Rows from block 3, named by matrix and row number. Rows with one number belong to one channel. Each number is 128 + 24 x the weight over its row's rms, rounded and kept within 0 to 255. All counts start at 0. Numbers have three digits each.
# convs0: first 3x3 conv (model.mid.1.convs.0.weight, 96x96x3x3), inputs 60-69, a 3x3 kernel for each
# convs1: second 3x3 conv (model.mid.1.convs.1.weight, 96x96x3x3, transposed), outputs 60-69, a 3x3 kernel for each
convs0.61:123112126123132106132098162124145182130121100158142127124111100114134138125090115119113114127113118124153134113152150114121169130155156119103121139109127157081142148155128081111184186113098123135143151112112144120108074153120115104138103123113134122089145149116142111110
convs1.61:088138147153096135142144088140147133156117128106147156138102138120165088144129164098084120117144142071093148103159115158121090100115127102135153133092135138152122138103093023109123117102085130144096180133135116146162158097135145123117120105138142163130153153107167139150
convs0.62:121079124103094125129167152120112142141119140150120080125157130099152110140124060108164130111141117141143120132158143134149142139176159114136094083159145067137116149114173165169145112110128092125114135109126125130104096115117102140133116132126133147119098151150136127108
convs1.62:107119123086134111122132080116147124143146127115077088156127109130140165120111142149134158130123136104110154105104147146110116103107130108115154094086135135120080137149120145124129153134127139173130131155111070088129122118091151103139132173160127114133083082120143159117
convs0.63:107109110105098161144110174154129121127100176129112088156079166133110100153147151117108166136111091091151096141132096113187132157110146118118122170132120166154130127076129117115121120116158131132150120153142156152140118116130108109122113145132104112154106132128102132130
convs1.63:140149091103106116072115075131152099109097102102081110119126147173111103162151166147123107148137132123099123100122151138157130134151119157129126153129135153125143081087128118143090106126102126112117139122156164141148188124125157138101164188176147148154152112152116144184
convs0.64:102111140134164119145166157158121136141126114134139109103137081117152112111138125141112159126155108103090132099105128174119158149133160149143113134149166145126119158099176139150150116104173144123143153133131088131121163182149134101120124149130130134113104094148135134125
convs1.64:117070124144108110136162130137127114106153114122145129121115136139095110139153108126171149162125152107134111122126144116158117141144134140118128123108121093112130100101101097105094106120140132099118125128113098105138091092157136154143109106127106151171106149125165100120
convs0.65:150134155137103143191185152156094143091101171127181142091129142116107118114130135153069107163125093119090135144179096172098143106104150172148129126128121142119096139120123134117141142123144137121188142129064104138115124116101132113111139148102134113122141122126127132126
convs1.65:095102069116147130112134116154097129124153137158150113114132140137103079160128045134151163156101163113110088121109119121110150120123177168096075142099124141105098113085116096109119123121132134153137181124106153117064110117111108106129112123109136164121132124091122148157
convs0.66:116125137107121152107122136132134124102132136112126126130119122100134087124125133120139131151139100146136123097153135098130123089133120128143128142144127153129137133125104147174195146125112121141107125145132109149142129120115134131100147109089131128108125135124129141124
convs1.66:122131141101124119125132142131111124119139086131135106143151142154143140136154132141127104165141057141134106122126110124120101130113119130136134132130122091125109147107157185113212151126142099133148098132145123142155151157133147130111149141116112133155146152202133125149
convs0.67:123102142100125155132113161166156162172139118158114128115116134138155130138124095124116105121092123110163133122143115104111129127140124108124136169145164154101114133133164199167120141097132110137101164147153095145125115103120112072133139110127108133113106149122140132118
convs1.67:157144160090119104169146129137144140131115142111146134104128093119134124147117123111125148147134119078114166117101139122122151125138144122164137102075093134153135063142106175099057064111116169123115092124107099125135130110099155127139143131118168150122088124107156138115
convs0.68:159145155126146176128168102106154182122215133165181133136114131144106117122116094088122104103119096119096113108123166070151101135164083101139150079102123071092122093147139112155107127144118118135159117137140105137101108097138121104153060127129142127131116153111121171105
convs1.68:146125134139124135127109090123131149127110150115150143126141168155134157144119153140131062135152113158103157125097118132115137139105174126127084129130150127103123124132149096088087105136105119146159149119121129082077117162160128118090151150153154167172173154152165140146
convs0.69:160157150085091118112163173167109168110141143146113116161138119113120108106119145104119108117143157111122091135210249146057138101124116129118125128156126121126127111102140122122115128113104090107078140133143120144163153111099145115150141126125149156128087130122116132101
convs1.69:128114131154138127111122111067133069105101113125111145130154108117114109152116146129129095132116134145117165148148135105117180133122125113119132159081132158174151151138169131142130098120159161099089179126079182162140135183139138105106111122140106109132131118109117137101
convs0.70:114105125097116120110135120134116132142128136121141141134140116105133133149113130133126156119080104081120099120130103107108133080101092115130119118090128157112096114123114135143135152128131140082161110108180131151172143112115156143162143124091153131103106119136128137101
convs1.70:120096119141140144147155138145125162126127133142122107139117103155119138082131155095113099125132145117118144105106112125105109093132133124119097140173133151132156138093101092130112164123116142180122111117139096114137156148157152159110182152127132135135135136139125104133
convs0.71:157114157175142165156121154128128090102133123089102076108158149141098142120164142101158131115134098130121133098168132128171106110152106113126113117128124163121101130123124094110166118164109120124112139119143114106171130120112116122144141101105134133138109121145144138119
convs1.71:133140119139118123109166110145132155159149154132153157116121111117131103098135111112140125128095083134105146173112121135109108135131123114120099160115087114082130153116147080120167124160104112104080145137138136100120116151150109133124118138128138097090102133154140148088
convs0.72:123130135158132146169173120140144139118127139118155125150116123140096176146115142102156136114093125111103105130123176070119150079130156131107112158120108137134170139117137137119153114130106106107046152128142138124125077125113109140158076100107124111120142141125138127136
convs1.72:148128104100099120108109121145114131139144106147131114131158122098154131134142106131170136143154099160119156108131159083128166106134150099151130105133155148151080188125176151180127137132141095096148127151114165101168146157161124083125132084149124099137148116145130138132
convs0.73:150149150160142111124130107122137146157144126148114134095152105117151135127080121164140108115133138144115143148145129114156125147164109148129139122166136121125162133108102117163160143076114112107151144135129149133105122086080127154134139109138130122137147171145143098118
convs1.73:100102126138127089125116118125155084141119105097117095135136140112133122152130109122145125141166157126139133112112080093140109129121081104151099141151141178151128161124088106159142135105144107167150098131106091130137128129109159114119098137106142115147149095144147135173
convs0.74:137167153130135133123151178078109103113140126146097123121124107134109133110114120111121095143121118146133132151138138124133106094107069076060089087080112150149133157101158132127159101159098136115128122133127113116146163130102139161170101130162111117107124145111098132079
convs1.74:109112084132136116152106096097114088105118091067096125121170159141127140140103108121129112116156116155118113126075115130130147153133127143140115164157116175196133134115144121116158136128112112091092063072138141131118089120126108144122163141148145163125182124118145180098
convs0.75:137135119148113131094162140154101137124144132121130134121120119107110129125103155138116123118127125141123121122094090115139120146150136119102107131134134117123129125220126133152123136026142148133140126124118119108110135124131127097110133127158129123132115127135122152121
convs1.75:126153137138157137109107129114102088145120123117162122132169138124129139141146130114100122118150147127092111119129109130116141154150117153095145132134140132102123130169127158132129131041144114130155131121126119139149153120139120144123150151150140118158133139143133175137
convs0.76:141143126117107116122148151102094103108138123085114134123110119171153116129145136129093156119145091138106142135185142241255246255255255125119143120116107095128129127122133113168132125129095168094138116122115120112108122132133104136128121103128105105140112138161107132136
convs1.76:080109113101146127075097141075099116099113121120135119157126096127117100110121110104136116150129146139116133077098070088127087119138105144162131105142127122116140168124108134159103120106139121105108116127121162124164110126130122113136146111109129144163108114150105128122
convs0.77:146160180143149141140128154164119113140120118117141109131111098129132138121112120114161142121086129125114112152134088085069101180136155145118119052086104027028092136094093136130126137122128103113159167093150152160132117157168119121125149130154145106094113111119166147080
convs1.77:103157149120141164069117144119130166095136154134122136117132118129121140073128114090196112140133068105141115126135135144129165094125105148148079168134144156165147132162159149105126140141149127165157141134143143146121139123139130115116162120105149135126151100125083158143
convs0.78:121165119131144131169142096164101116099113099141093123121107184069057094141094145129103124149072107144131112013087053121122082104122075156117162094034128070098136088142111130092096119112125159129125132071099117122148151146156114121112139155139121104135091094110120124134
convs1.78:098120126134110081103109095138113120129116121122106111127134123129212219097158169185149125113091158138121136133158126142118078114087102102147139179138108133187125123131146127156137138127127142140117150166083131160094166159130140129142110140120167152145102170171112150138
convs0.79:123137132135132153170139143135121149136129126121146128095105104132138129098121133135186144102114171160121144153183216193224255116155146141142121108096158097095108132095087156147103167128120141112168123118127129132168099119101107122134098110138128126129141135149133124097
convs1.79:133115085106124155114099127121098098167138110124129083143113144113163113160125134152135105095114119130121108123099151118152164126159096134080154104197166140109076154131153159114100168126153118110095149165094098133110140080090122109098156173163146132133090165095139149123
convs0.80:144152162136107142146159132130142091139126112123142093154155157202174162153156113112113106113089071122133116007023060033022067038056079132140142138142129164101135085123115081110100095093109124163155131175111129130127139139144134143116147136174128108105132116106118139136
convs1.80:084102090099159109117112101138061147144056063148136104164121130100121076150113108124148150092108139175129139138153140102130118119104109128131117118142103146152105095162168113133171165106136111114161141076065104093159101146090114115130124117120114117082093123096141131110
convs0.81:147131133138138136118142119098154103115100143142105156139113125139136131125133077163106101164115134136117134169147074156158133157109081111123124142122129127138138114121081108138112132161105123132122145164137154130104165156156134138109132126143124107106120121128127113127
convs1.81:130120063110124126105111140096124143094124108121178139161116139121128151133158124156154133150127116154125089115141140150097103144154115142137112094110093138137138121119119146122106124127161132110036093112115156099118118111130105089126064092129111117123099125150164110137
convs0.82:211137179124137142163165131102108189095110173133183196156112156144082144153143122152157166123140124169162169108088091096095062114131072096123132124090098150077089129116104171126117159116134168166166127141130117102128099149116140123148130141144121117119132090100115124138
convs1.82:130106093135133148147134127062123129137124104105100086124137107155144101104111101086103139107144100050116096158135119151134129116118148116143151122154161127095090139124132148120123109101104134097102130130129082068090116101094104112155138149179177106125164139117176162094
convs0.83:135140140157142136117130181125126128126139119093121125095129111142117151123165107077151148098175128132128156072070067061099105063083125125121155124132119122102107133118131113155113116101122155099152180130149142128147120158095118140132128149152154157148146132109139119119
convs1.83:117146103167128110106129122132141101140115110101159142147108155097131172150137138106132125113094118118133174131169096112156121125133101120124163157138095133113122082147129103081118125118111093136096104176095110195114107133182174097137150121097117137099136136136138072147
convs0.84:137123118126116145109138108116144123123149127147141170136156090104123107115165099118131140133119106145127122112128184145147170165162149141112127141117134111098120137159135103090086167126149130133090088154113134132123108148139151154155120075104127117126129123118113181082
convs1.84:178174131107152096130139151114140096118068168130140095102106126170118103146078116105165135169120119105152118114102153133150129130111136144126104115120107143132160138120130161168127126118151153126146140079137118108106147133132104132120128134138105095113158104128124134138
convs0.85:100126151153113131074110130105133087150123089098163104120091155108079100122122136099121087125102141095133123094136144132122133087134109134107119145147104133117088113141131143126116105150107146119076096128094093121091086096136103128131094118118124120113121096080103128153
convs1.85:108153158132125085169152136138126146128154123119151134116154140164165147117149124129122186116157167163146130139103145103150153098111133126153128145147118144155111150125136118106144136151154134139117150153166104133116130118204172152110124134159135104138175162119106108099
convs0.86:106105150139141123196145117149116074095149122141101104124158094158143160132157146142120151122115121135129144172061153121110126119113153166159128138162110108192172112144097141139106103118100141134094099173121104127175151099133168090118124100139142150162152164107117120109
convs1.86:136127094171126104174132137161119103147126066087136109133176151124102112158121116139111119124100149149124109130112124095129129143132132111122117131118130125105122142136154160125136140110106121112098128091106083144127077133111108171141105112077116112092162053107101095107
convs0.87:107105166147141140135109136125101115120132106108100086179175167163200164152163183116149110108093094137136134130145125126174146081174139106117101120127102141132074097107127156107128126110124131130125155153123128153093150144125110112134136109155144083104117117142146134136
convs1.87:126133125111113144144157121077118107141106071095101112110120120115141119134111130109130162140144137111117127128123148107111102124139136138152110158134157124130158131128179117124129096125142137066116108140070061101103081137079117120153107073113167143089139130148099118117
convs0.88:109095153092111137118126137054070105128161157117089167125133140129099107114109108120095114153137109098123103136147136146185160108091144121105124107092159132146161161148102156113132151124124098084117099109146133155105125157143133171181168147136111117118139154146106154124
convs1.88:091115126151120118149122126146131158128085161137135161127113144149153145156134128124129131129109124081118128135117139127141133137080137135139102118146114118151161102152102073146168174107138136065137104138165148152116118121105111107113105091145135099128102137110142089129
convs0.89:226122111151118123110119124101151161097123189171140166118123097087108130127103126149159193127167145109066099131135137122143134128084140081145128089151143131146150138162120110113137154131138169137181079136138132127139152131121131134161130116133117123111095116156136126136
convs1.89:103103119130146110098106105092111121097147186114161101163107138140147149147163161155146072127145104108113105150102117162105123133157153119139104105110137095105178134133088113171117127116134140115149152160119120130102137091132122110128115174135145144132146127118142083112
convs0.90:159126122143134081175135094142127158157118129134129164115142145144137113135132146161129103141064148128153168090161161160136143112125185079131143117088178179075166151110145078129102154138129120112116141129114139126135099145121120111114101113149109109134082141141123143092
convs1.90:091113131127130094168155110088140131096137149144148156133087145065108167097125173142125108111191159135141110152114130153125105121128097100077131113099155095130173140088125166121157136146122091130129037080147120159127144104138111101122122092127113135132091054152157131127
convs0.91:049105114109133115104118142153102135100174146104107127153110092106154100114183068121162104128130148137158109095114118109133115154092141102122132091135135132149123144112112144127137137163093145139146109097117150153120149135125123131121162194097095172124153123078112115058
convs1.91:127099152150138182146122144115177113142091136147116108120125112137090118112112111144134118127135121141133143139125130132105148153178130129125131128177137161143127145105164119140123164136132128111132119159109100138120159129137158148124137069141159119158172129134113106142
convs0.92:150139123088088109157123136117166122133094150139152175190097143126118106124100139106126131150138122134134136137121068108093081136175130127100149154131094131147082226154147191124091184147121144141142097145110137099151117130129124143182137143163129164128114179121154158177
convs1.92:104162090121174160126133092107142142101121136129127146149142109151137127104162102087129148142131124113099109106130142132106129136168114105141110125141101151138138155131091152172083116122115094098119140102085102114122123093156142145161099134171139094091139078162086100152
convs0.93:108146137111122157161119172183102131104122129144126121088081108089192110105076090153097152117112131158130146180110184147141137197153130139146148105093155128098095136123146110092101130106111161137151118078152162128156153114143104119140139116158109124157112123102181114161
convs1.93:092142118137113159118163129134097119117101094126113107151140171124069147132141130117124122089100139135140104101145097138134117122128087137130129097131174083073104130129121145141141115122131160115115118112135111096170119133089093095100120142105102121090108081127122127105
convs0.94:143139148126107162143110181132140120136163150110113141140114148115170096086137161142177104085096127130108100115081095086146099125149111135122110165187112111178160136155104115111123094124117136144122159103137137105131086149108110124105113123138093116108107153122132101135
convs1.94:174163136138134141115118160126139134130100106183124127112131165141108139157109132120118142122121143097086118123144099084129121117133115105109120108114088117165089144112147144140116174157122134126090141125143151134133115115172174129173136141115111129137111134141138123146
convs0.95:094122159138108132145089084124142084124136078111099095113171105158162141148129111103110128120127121129116123122117109121126118109188133127115127090136116145092113106124119145165142105119102102123152131129105126133144096098112115106101131094125116138121146118132131120141
convs1.95:110159117134136079086109120137113102135159149087098042135128116106133137131145089142142174122126103126104119119120135120126147122134139148166168143120129121130111157160161145115133168145133098098115097124107113129162160114104121120145145133150129133160131128168107115139